Rows from block 9 of the image encoder of a small image captioner, named by matrix and row number. Rows with one number within an expert belong to one neuron, the router's apart. Each number is 500 + 50 x the weight over its row's rms, rounded and kept within 0 to 999. All counts start at 0. Numbers have three digits each.
Before each expert's rows are labels from the 100 images, of 14976, where the router gives the expert most weight on average: "place" is the part of the image that holds the peak. Only what is clearly more common there than usual is listed. The data: cartoon faces. In brackets: how many of the 100.
# router: router (encoder.blocks.9.mlp.router.weight, 8x256, trained with AdamW), inputs 0-85
# up: expert up (encoder.blocks.9.mlp.up, 8x256x256), inputs 0-85
# down: expert down (encoder.blocks.9.mlp.down, 8x256x256, transposed), outputs 0-85

# expert 2
place: centre (56); top centre (31)
router.2:504500484559499465537482578470552551505505535482568445446496489528525448365536477559437473499481538463462504457539471513458540505507445518525555411465430384460516515455510519486490537442519452505596535507603564462492491531573431551513547515573544555549606478
up.0:522401413535481491582436406531517508437399500468541456451541477478516526430551482530546493419539581486469522498480547457485466476536460477476434573454559558498388539467466553493498480417455450460547478457478485421568520507512503546530534475448501510561554384
down.0:539467426493503480439536491508483429473529559507507481476444507378495478519487467512434504449443618518384483537522552504509510601525502474530513494508561570513415522468538546511493518507523551487492547509504564527509453528556552470442566559539509530507453555
up.1:456504526431498553523436565481527481377539516543403472435534448474542441607499497478491539476475560525508503442495504466552509435516607483503495534492464479450502518532525481430522584540456596450554446529536485408474524403534375509498566516541631383477512484
down.1:504523491489526470504461541476584511499444511465498504531513501590497455415517566471450506456538496495474484545460502591528582525466542484455443498408408394496466520438442485447559590392450495567523486450526483586559455610486525487459564556459526557540510439
up.2:487504531452507510597470550512531502636457512604541570485509485482592486568588506511538526478474464443516569402583575406458529492534489421479461414561541548501501534483549456395533526523473507503449500531411530486549378507588505482469484428502499567479517553
down.2:454497522482546505529481522550498539510433537479480532434458555621482431544509549534542503415454465519517547470497514543485550465480471508563515513513506433507390477518550554508490501490481503428544456540429491509474539417492489492449457516346515585481466503

# expert 7
place: top centre (55)
router.7:455573558383570516423523446499495427423556480475398530513548588450548482631556500519458515654603530449499463613544517445469515449531483473464535564507536593563546552499496397493511508565492496397417533571514423545501533458456519483480476429484457489551507484
up.0:460586527436529418481625564500530454487534435560432528524493554486559570388487546579525474567583445505476525540543487463537428449462500532456488498435514494536416468583405483550456500542529532477563485499560451538524513480441482475537535516412607485556537581
down.0:554475456535515457461467533480523551465399446524618441479472457450455508452529435474453405611553431517591563472526447461447437543569491515531466513561539617467522464517538550544479462483427497659450542536432492423487526489533467602413512478500440491571518397
up.1:485552525517527457504523570451588511527451497520507526485520506499504563465510455497543621483514500549507465516493569486444506585473578542538469505507524594440443567470484570496473485575457472440530490479506475494573579463541463510441568506458571573420408519
down.1:496466429544498528481441502426540502564495536518455448474485429506456499458555509547464538483564532456415528560486562535489494535566636492419494602544508511401471598405487410400571505497478490500466529477433543495587465398425546421570500582473550460547458494
up.2:502429553351367439544525442548501458492496525423504435514448520492517544492503511595525564413592528547560610545447529468525452513517532517493464511581465527488489392479456517488508490520533599639564479497517466478442518560557454470535483475571517504532484492
down.2:582458494494509527557499517441549433581466466500404490477502503572472499390465555507441445533533484562472453414451557553410485491486427578400577477420498487477512367490410530505401465450435471407532522462444510541477483416538512442530516496586542593611460523

# expert 5
place: bottom left (29); top left (29)
router.5:474487617562486540487500495422477518485480468486427455570480495518474566489508634514413474475465481564389483445468450528525538535442558496503461525467460560523591474527526617508489655484500504443558451538485396504541449516534527496371527499374520426629438492
up.0:483544476540632542548554498499500504497515524515525524494490533520472585456552451565459448416538474474452508403470522491524468496531573489551483512584665523496585534577429508477453509534532498520515474505498521495447388376497516505443438528605597516489457451
down.0:521436585648565493452555452460467549428456513464538530525451434456467475553526544568560516465487496499497497396530460497473393426540481501427463506424537614514414532470555462557511545455520528479454467542492464553501493438536548463455555465433475409491561477
up.1:474417502467501496500466576551488490475500501533457450562518492434590446537483374522520575413518399474460502475537424549526543462588538498482527484481525562603443508506438533507503516503428465490523477523462453496487661416603474557458539539535498441436426342
down.1:555583568370546463498511485527443599518542500434550493469469475534526583504459454528417440499375476466499603511502558536548541560503466452560472531471542562464475462528497470489485551514510531543531502363541522517500489601569552514524475641501433514459509456
up.2:474497512470546565413576517577530565452440475502510526397505546452561516449514517474539483474500560463441483509525555451487471431518504551511511554433500419495516602454455589502557459438557409436550527500432501578420431594488527532528582485429557498514516490
down.2:527478542575475550518533538560517474418381496512504510458507503575457507640448586605403555487548569419445415457480561521479469492523550441435496473522419534541493462531489537496541490548475469504505502487541562503449473540448487522439554461383468397537492490

# expert 1
place: top centre (28)
router.1:544419475512492416584479489622485496502428505482470472457420408465485565554471557365496466475535582561509589478472495486560514520557541484622486535503490442493539505508527531538492472514509538599556469465424480423460531586467469436542516582532483499530443517
up.0:493586485526510485442487480530502461415507508422626520431432521499446461539517598422487472519513542509498506512518360515625397477527412506494564516531506505471527443496485601495520492493493554462507543544628522461583452402476452437495434553409554486483479500
down.0:428481491484469599452536437508450510482538550541503538396497569474454556458468479481476453582545555465550563473403502556463477427478543458455462450494531545496554578393486492518465533573572526596464495463497536516469566536556419451611506519653591474512591516
up.1:507487484513483507478452537413386498513463501568546551486582511489366603497513599417529479592528439461532440472550483598517437505500506553492474546527507490496556553506609383537503562500458516488584532482468466421479461474574483509509490512465424511467456579
down.1:546429505461507469452523538413530463501527612510423587566547483566564403420474503654570537522540503429522480549533441534420473491466459525537472527460431538573549512491466516501518449510519431404488497484434526471489477560463530487433461424576611421492520521
up.2:495527443534472491418410516455464513477502452440514486493476607520486517477485446497456583442574517425526435434475624523540572561486597515471405597484526527571387528560511538465522487518487464455556448532546577498521493533551470460433477521591605415586521459
down.2:528608538531470490557423506504500511469508488538514533500512554556601449534489424406506427476490519412507432458445527572618478455507433455466490364444538508454476468504482546454569505482515412513467561448513596433511450569375506489630554453458502455597534591